config.toml
arch = "preact_resnet"
model = "image classifier"
crop_scale_min = 1
color_jitter = 0.1
num_classes = [20, 3]
widths = [48, 80, 144, 256]
optimizer = "adamw"
eps = 1e-08
batch_size = 256
epochs = 52.1
lr_schedule = "cosine"
final_lr_fraction = 0
weight_decay = 0.1
Rows from block 6 of a small image classifier, named by matrix and row number. Rows with one number belong to one channel. Each number is 500 + 40 x the weight over its row's rms, rounded and kept within 0 to 999. All counts start at 0. Numbers have three digits each.
After each channel's rows are labels from the 100 images, of 14848, where the channel reaches its highest value: "top examples" is what is common among them. Only what is clearly more common there than usual is listed. The data: dead-leaves pictures: piles of overlapping shapes.
# convs0: first 3x3 conv (model.blocks.6.convs.0.weight, 144x144x3x3, each kernel summed), inputs 0-143
# convs1: second 3x3 conv (model.blocks.6.convs.1.weight, 144x144x3x3, transposed, each kernel summed), outputs 0-143

convs0.75:565472456565499438549465462455484495509477508536525501527452523559499536546419506464467470483509490604425508560513586539503432545487456516425527476481486450416438470514540528452456524428484483489455468541468549503498492439509494494410503474495455513471434455532479494525524507445442491537483531571497490512484496520480499519496426458492476457458501457476533515553530460405459436532537399458461502463532542515513452534483490452511500
convs1.75:519448498519497523354531523494542558424530532578526520537601466447492518466579481570508500466503471478485492451535476462531451461503506487550581496508516505490453464520439480501589551479514493480493495563464382415464538443482486450589468502508454530483502491524500473505484478463464486505435549520479495473485496544520468517535458494482499493483492511534444530519511511455479486463543559477438489466498554524410541545509542482496573
top examples: star

convs0.73:537482488494476517482492498536461455545467520492459517586530475505530522507547471474544530491564485438495494491516518481517497576499508509490472520504463428568504430527481492585488459438513490467539470494504437477545512523494458567482454511503525590540492561522502466589485502441498512521423505498528443502492571503451521509487500459420434494469637495549412471510544531475532525502544481510541549436523537452559539463413478441439456
convs1.73:472563440482440470514501477468527526487554463463505525458509528444458508466424478470489449562504539493498438503478498566518493516473541534437441489493513525459472410486502483515430469496411556451544473464515503494493413417520433506539598468414536480517485506462482483490591455481490464447537533525537538471536562477510530442451516488468468506528465486503469482460423447470501508467567552491479511525462581462447505473453501520479415
top examples: large pieces; square

convs0.98:494514524471468452552526502451501501482485468478447421519519490457489557486496446520501533410490439552509431476499482502471598509447554497485453499525493503512463483498559519466526570419531498562469496455521486483463553543488539571457455481505492489410424555403447465422467520501521517504520483537466485502500495542427567476472487459475533502533409496518564534538420531436472541462514579518491499462515527541567552547515463530510497
convs1.98:576423529542467477466480488498528521505499493572481425491440412549484483464477506602482434499477484396538516511469449526516469455545479505489491485492459441431503444406512488471457436532459514501501479534448478512514453478493532560505486504443470487479483486504442456540467508475486521532425492548463457359467532466490528510446439493539485474496451519519529425477471493504551452488520401519536487503536436543513514481512487463453510
top examples: ellipse

convs0.58:508457494481478436428510542433464465490542462490459503461443515517475514454446510481473485461468467534518514470515530510467509432414478498558525486444488468478425539455478522496450542537444471505508437434471514495505576464476471523387492524436444477495460534480510517486444563426476448534456457470501434502432482441503459542540520544548467492528520494428565458462464531512450484456581507501469500488573476522483627522516491479504518
convs1.58:507457481484488557522503478547557499500521500500488474514534494510445488501417513455525468483541559441521496545458502492504433480467492482360465493502532463506544472515556527578513426453465495492443500551470557496450515497456467459590575490541498488518531501490536529460563402474520542466493534540568557565537513540445515475468506430480500509539529503490421545492469476515566462464490551442500506470459528517421414492529456445549460
top examples: large pieces

convs0.84:506452543477516476437496463495459512515522472496483526460514469472459508445428529467529446497522411506512490478543442446479478414472525451479502451499503514512464510541498497461509500507558485520527507473484445538456548496504509500478494509507443550528503493543489478462513507479578544447514451490587527361495540513492433503493503431486479488577564452426544438487504609529509466493506538521463507492422564516434505514476423539382470
convs1.84:540477428492478547392499450476495464542492500575492503516475437502514516449521561597487533471466438490482518458479427482449471558447458517477506422537453496452454518527464519474517479524442485482550529549567431483479493452464525526629518467509469491443486473520524445529487528465496460515452502480523520431503539469458528518411416460525461552487541459531529454459501490428451459455488471498524445432545493473486495448495518516474512
top examples: large pieces; ellipse; cross

convs0.103:498517503525511413461497501474533467440474533553558474497542474455496469532443471495482484492440547411535512498469469518509480391504503496491487490515527530464491497468496450459447508447529385495435471386506523483466445449539516513465555472501515494498500506469484446341520463497477509487477406488472488424526468586502501518493488582458504537450443515513516542498486510474510490546482484493490557538473443524475467557528422476474501
convs1.103:500471529497466492502482423570497522474554486558472566572545467556494493528507562508517477550486492449555457543490481465445448514548470491450508518432452407458523522518539425525550458542551498512475518530432496422455532457505478496495598518417503549501496463450459518497539544503475506510455580505451509441468530456486452480510461529480450514552453517448465469441452481510485503479484487530522525513536541493571439442415567448463479
top examples: large pieces; circle

convs0.90:521492432426522554384513518483451512494439563481490499518476487511484543484505536546520527460494479564480470446610345465544504452484553511521461467497518548481481490473512483502489518477571469491499536562474434524513536551458506536495466449467515538483505451511467485494502487449511528566507470491546527504497451543515460466471509423507427482505370463485414503504502563481529423478530492494541459506495469467449452524544522482488519
convs1.90:564520482461506568483557445507516499474488553441549577442478518520505472471474533526495464444467487571460449467482594471526497490495458521501394545499425454518515406460484518499486546475416473505453574481447473460489518520452479475513548521522502437495447501479501499457530525455513489466558423564503582551447487428464457525451466472474486410510556445433486470452466506484494539474446551509537473560521507479457513512482517493518491
top examples: large pieces; pentagon; hexagon

convs0.94:485488550538492472420494497484484443483442539575437483408540478533483512539493546506507418411500487524554543525548481540454487387495516502524511475523506435470493525424491492486476478528456422482497440422477490444436514502491503510463559501459448513475461466511448557441496506440534472468463523450498495448485475535511449572477494523503469533552516531428546516453436520520480469491437524519455500429453491564490566522470565523557521
convs1.94:492439495509507519508503435471492521515480456528447467519518522429501531394451476460481493470482490496462552441439491423493444504505485468393504520507507508538502599510513548467510395422547531497553492528534530478450502499436520439538537592493501518510537407500469494558468481437504577409473495499571510477527550531453516524434521460516470533502481462530464476457510503498512433488447520453530479439520478496494465470516455458436478
top examples: large pieces; semicircle; triangle

convs0.127:497520497555488455505433437497508502548534511507449470472448450483526529485471522529443519448531521454472465441506479464471499441508462485508433450506467542520462459430489475489474494480446554464469460443453502443474440520484479473531504496470499507504388502481543457575467549460480459476503482435458444424445449482449456496450504514455525503426496419484552534476486497509445520532424499539481498527434396481462448507471448423418452
convs1.127:568564495516534557446521511502550473488537534520487533519562592544543467515484519533473448455541559461423505550474510527528470537481485557387420526475446430486460494533491568527421435544491432491488520519448442502506453457458474502457501520519481487514474464469507512495532522504578542419496555492536523457518559481457457445515463448497471424545429453487494513452487517504520506487505457457564582498457512482513513538482546524503434
top examples: large pieces; circle; drop

convs0.5:517470489513483543488513479487577466497470530523458540487549533560492555566543512461517513540573498533524545507467452562437512543519533500499546433516500529549476573568447541529481590565495483499482485620487437517492525466467447472494519482543520552511538539658489464550623508509544504529511531528522537497573450543426542544484518485526532508518517486528499538520486532510499508487512494509537511582500512475501579502497536519527497
convs1.5:437430462480506484476487514501504496476548448475479479510503490497515462456531472492439494518439473430466411440514589494489506528500431481480454541504491429452495501375513544481462469448450522457497471417495521462463444498519472482517523504446472482520436530419470493536449549434413436475413443457515432471429480451527464471449489489482530443478483502514499468447524492499479494481499515485480442468511494466479422466521514403460474
top examples: large pieces; bar; flower

convs0.46:519523515456459421590477476468459508479463477477510440497460474393472519422447429484494443417449469512438459455436474463448499524457431451529443496523468494472493469516492436469512485462447456540483564496468534476489492478491488461465479476530480446504390476543489419478425472461384518453534467533499490425509550490516483528507517558462451531462454506487520476500497422475476463511505461511441489475496448470504523502467456507495476
convs1.46:474486445465556537483459537483558513528522477492473482467459574459502479457553461537543547412501488535523453441577549509525552613457457530528427493555485517572491486476559530512490512479540554538520481470503458517570471519502506565546495535493486501503481510527456468522492540469493535467496491555506577453557514507514595498463492508462548520457608422549484538436530483487529499452482546508552522466583535504538546559547486448477496
top examples: star

convs0.115:523485460508439481448479467489467495471536471520485512555487530483492478517486516453501522563533491458445500496444497499440472461471495489523540459483487447512456486490523486449450493512499400515394480490474506487533458443494476460444504400461426499538463418545463478496473430503504506519486552501504481436543514485464463518463443526488431506461411447509493509440520515551487481517458404425477476520396465440408450495479407489501445
convs1.115:521446485528501531421450530512470524496565532602451502424428497420431545459482506573542479507508482515556568432413440504511539483485545513463584475470477477535470466518489504490507424567516490501481532527489482491468564427486431535539422486460435550460513507476497538560438521482500471453492551520534507452588505472517474518536467522511487502448531527539497516493491447526567474426527491532475546522432460456483518533506519492465531
top examples: star

convs0.63:423464514486527492561481495494457462505513532441543496503491470585516523461369561512452507474495467409470522529508524451553484505526440439510512532464503543485492521466467494529544451519499485493502516534458540512465460541413467504486450472521484461469491489519478478570515440440470508496497504455502512451449521489512439580441459487543496494481430476465414455489487494469550505508519453503509481444467568484443360462447516425536446
convs1.63:527463588480476515509492491478442548476469472522481440553564459440540425552447515477509495496501511477534506540540494571459479477569497506567531476504507467514467520497494486507601609478485474559456521572448503494475524477475501440484497526582491460444481564482575497539534581518543449543501484467417495589516425546525548534463466533508441481556506531520445512510471500506467469442447493477499488499448503537462453535500546475570539
top examples: large pieces; gear

convs0.76:516495541480518542456521528526473448481466463518506464474553527456532526422531488415553511491518424524514396471466478410479494485496470453512526521499493503539517474588483536519556385507518443490514485476496434497502527511495545505510520521448460475556552398524461527491506457507529508462428521473599503503496536553500528502533540386490521556472502535454509475511541489536530493480535530456420533423481554554461465531512448566477472
convs1.76:480498494506445472539503469444461521533521493490494500481503475464495476464458493511516526547458488521496447444470518443482429567518461470441391449519475483497530547522485479515465475475451581503531481533545562426427404480500478471590483454469494434448408484569511434513528521494473441489515500566498551507456542515456495512458414450478510524460527473507487498464536470416434470436461541463431481484534511465487423440455499491479475
top examples: large pieces; star; cross

convs0.123:529466497478464455514483503479464512444478517461498489505479504440507447437531511416544436509493456430489499497444483513484497411480511459500588532387525465451456452484512493411471456549460439481430524489459455441431500523493437442450451473481443483496490465422474477495421436471531447463483462440506530445476464498530493447487546515528513489492534500495524408473494547514492556532518465522424479409526477502486519496521451480505443
convs1.123:485463555491505462481489506509535510461467522496568472507456401526487614450494501468520515535441455475510585476470476358469463488508479503494574528512500500537531533539464559457580471550537578506505515511524521439431570534541492523568526590472506508488511453483517499533381464527442499472454489438531492513478534491509485503530505581511490517541570515509517509496513515482497431531545570501446519501478423462519498529493472480496520
top examples: large pieces; cross; tee

convs0.8:529496519519517456481448394469517506492418523485464504538511507460481568459599477497539511491481423561516491394471421463425538545449481489505523439490521505523509522533534504469534518502469491492476483493508535484491496508481534527550506550407509497521606564473417425489429454507484499448455515517531511477546479570492531492375522474475509526505477508522505511469481503502409483499416476488489543538549556496454524522522475543443520
convs1.8:432524488529450552517424490453457537547490470493536507451505492520525474471592592499451452534512427481459444435449501416448486505482475518439506472511462481465462444584518433507462436482512567590520449501478484473463466468506534463452515425522440517526468469560488502484484498473476517520469492506502518438469479434436461514382481484571507531492429523501484490521469500499470574462522515554491500529515471516539478432510534532550536
top examples: large pieces; star; hexagon

convs0.27:474516507482491494506491491509592473554545526529489449505566392489495590517456498478505457496494551532530520538438521480453531438473515515531524448464519512552499436552511482444467505586483494579481490528476443519495449509515530496473471515606496490509512499558519513487422458588479546456612479479511499506556514462485532493508511538494514548483491521495590540519459454526516588489461497552476493477501533504641553531524463534490486
convs1.27:482357490501505543481476534500440495423499521502503495456447520513494495524496515521497501502550454487507487512461530560585453538489467522492516521498501535442530515428476516540503478472508510389521465482492480469527547465475361510505516520392503521464557514442416460495526543437499412496367509414489473471506494503506462487464498491526497522506488483489476495431505527453529424490493494494480490525499447431483447516463527433513489
top examples: large pieces; circle

convs0.134:567423520520528454475479490495460478476485561399514447497465531451524551490482470405579453449487481430493505463515458407475533538491514351531488524463502463520512491560456571466531470470478515455498487411478478493473625515493535488460483465451422519484459455494484500443491469468519478475503436472556520533516516499508460472500487534527545525529537467482472483508440557503472473482529520485517500510498522559426475451519484442456507
convs1.134:437491535467483512476492476425514450459493436601548511569524463499479467453476562643467567498489438494490437507500470459440500519455512498516481402473517503500416507501495538520509528536483472506502498542493515450458535462446448531557512454537441478461488515501539543522530436520451504528463519503485534608488500461451488442504505505502415510475534507515523465446562470502493500441496499445425503438527459451430462458446510480493501
top examples: large pieces; cross; vivid

convs0.70:552532497547524516482555522502568521489543506552546541522541529490550451466521529492516506511499467569500508466520564481483521566516521534458542511541472495491494493581537549525510494547486565539567591531529526455485515447479525471529542471511487491555523539515540576515498511530446486499475546620558576581514597544566529479554507432513508503520505565526538494548479448515473513519556511429536500489516542547514520550549461465604557
convs1.70:393441473469451479508426517474486460438506468504468422421459452480456499511518449466471503528431479493454500426529510454494508426473431464520452524511500506471478523416472450546463500472514514509467443480461467481472498500455491448514517503494500461460491508480464492498454488443498470441473436405475442478465464448430443544446481526567493482512479437473553463454492491462456538457538569531392527513469491458451465436501544471470497
top examples: large pieces; hexagon

convs0.93:515475538511520455459495484407465548535453494475499543505502493553494522463547547473514435511442436543460448485486385454524512545499484502505447556494536439498441529483494539535462498453476469473553502506470520479418461468538526454523480506503480459405501491532520527395493475474434436438523511519513487562407486486511428509492457498468509429460524465536486486517491520462524518480501524465479526488614435559404511519519476535539563
convs1.93:473497464428525535521477506503496503537473502409481485449515515471492548524418550447563552489482542504537474572478536541521466515480487519456440513482484516567501452563493512524471431502460525487534523553484526456459487487462409429447551485552484460496482372513496526476526515519514508504572514451560608613526504464497493476529448469510443476538549527475461509525501475498512562496505568515471507533414479476477439449480474516573479
top examples: large pieces; circle; drop

convs0.1:462469493510424522511468507467540451463490509451502468504498448472467531516456457462472518443455512450480497492459413484518460447420495478490509531456522449493488428504479533485471524521435503411495451399452525451428416493459501457478457482485454493466527435456505477429476504497471489457519453469425567520489461402473501401538505475415556503479557485521464517495527480483512513461477441469420534456466479412474511514496536476506535
convs1.1:415477513500436430585455516458586529509545482465560516508477481540432517498457521471475485561425459458552530564410446525475521530537528503499522496539503475453471534530513476484547501473498515508496479526522501522487507460516479581507586528454480523500497488514492498531484572423466525429506532553543525443518545524540600507482494546488529531534445510486419494454437466441542420487531463491407532544451509494501505537491423543510517
top examples: large pieces; frame

convs0.66:497507478492439496460446501421473473487503452519476524458514489462445502455540424503458500498431472455518463447501498448490487508465459490509468467501526442478473492459447425467479506501438436484450480498460475518424404464469488460486506490474428473471444481472470509512475482490478456504469470464377493445450511494460414433511488443467462537476453517475483510502474502511411474474468482515434534503364465438523566439444520520455471
convs1.66:549527500515527560506485562556519494512485521541505594506464565530460576521505460507494501546480517568531523470515541478512579525495515574518494509499489528551558499515529549522452496512515471464519463454542535513509459533544481602519493533462513537515504558479516462471422603508496521521523497501495480490535570524526531541535578533475479543452538544512573517476468565471516551529500490542501574603561498423605537538478537548510432
top examples: large pieces; ellipse

convs0.85:514489552488545443503472431520515461519397562557482419463480499546571527496492501551505501426462566566562560432508454538490463361438452547572547501526499552473463515470538434516479511429438425462450480465436507511544489521501458509492539505464534537505500499520488509484497481492431505530520503484468500472506495466486481503495544581529465463502442459540580523493458540536526503509564450524507517495460519492567536520477491529460521
convs1.85:476448389500482543513449469480528531491517514506482551491470560480501506457421563493485432467452487561511470499426562495484447539469437498408417520484513502496481467461485531490507435458454494464546491508503531458442474470439433453521571542476508451500493475487446515509499487465475517411557527554549512510501522477453533495502478378511443447544554494461458497432477510466509479486471515516583497495475534445446467478487479481542408
top examples: large pieces

convs0.39:445541542487559477457507450492488452461469489532459516440516514495545514385500482459489511465487522455499540516536450447468471464498504437494550482525476416533519490469467520425504483437512379542439410392507503466462486552536574477492493506480460478486453484487536491440508534509556501511468560468453433486494486423492452454469506521515505521494481473523471475533578567498497505499521453459490510499481420500472497422467386484513523
convs1.39:495494507505488559491471511487483531557495517508483467492541493468529503527481563476454538508560529465473531548475475519581441562500516530440523460458476505462457534545496556475527444512492513475491495540497570475487544437496412506490464488462508504493541416458523503474564548449600468499460494446513434466527488455515448486443512489527434556548388530517446460429472492490457464509457461496505471464463451459514417454434510395421465
top examples: large pieces; circle; semicircle

convs0.50:508461514464494548518418411466512565498491475508515444512483514529498452519553485522504491371503469460511483586493501486456464466480486486514468545460559503513505506437549444526513493423497538512453416406502466439441541520457528504503474498483498503419496493462485529470560479475539469487437487437530397477475500448519423497487530526499527383482442487491554503463414497504487521471477505518485429492505462498484553464439457472547484
convs1.50:496528501444529454526528515498536560556488515475436476573521495537540485485445608529500438447517492500521502547516530546531422522516542515432452469510467458453502516444527550496494471510482597460508446520478514483551522477536452450419549472466500471512482430489520449559562464487511503533490542486547417536465496485516505470508444470537467518619515541475495500396514508528498466455468453506538531479527485419551505538460539466470410
top examples: large pieces; circle

convs0.79:453496458504533493529560484513419425492413455454491537514512445497514460438532543483522514464514503543442480452521431468559543557400464478481497495447431564522497523431470452564528480530484462430550383472435560489508471511472454484519531425470450517477559466517474479450520477446504460537458502445506450522542569448491474507527506503507458501496486527516524489571465556527529508502467498475554493477494467454433509525539552495444547
convs1.79:524511425453480594448512463461519531485570516499472520469473563489498431510445541501461416447482496455471469540470568495493472538419483540427403527475508521538478442456503456446413449519427528508489561510502491480501454542517508514502561511493475457592521482502465474496576550472539512449541505557495520481490537498456471530481485414569482510472531429499443497488450502483478476525432504488592457541529557489471520475521504473463473
top examples: large pieces

convs0.22:502510493519484480510474495539528498454517433470560483472452475521430605500476459461509525516466478540491504442456487460498393444525521388484483475555491467513542491548514530465448518514509522493549494468521448580482557499518463494503550534503498505476517483462484519514416419456474548460500501480454490462486514569488501564394513568521458526447444469539523510505502564520534458455498485548426450564508565503537540529512570468427434
convs1.22:449413503512495512621479506476522493497516541442477429523532467545508547451505498480544583491465515452508445501513460456472455528499481468520470460433513428545451503535537599514507461540502454551422492500498569493489494435465503476613473484539510520444496439557506491563498461504474492532450515462472488434453480494503544519537444463513474529463540480448573460489582502491485485488549584468433487459533454529578496493475505488492499
top examples: large pieces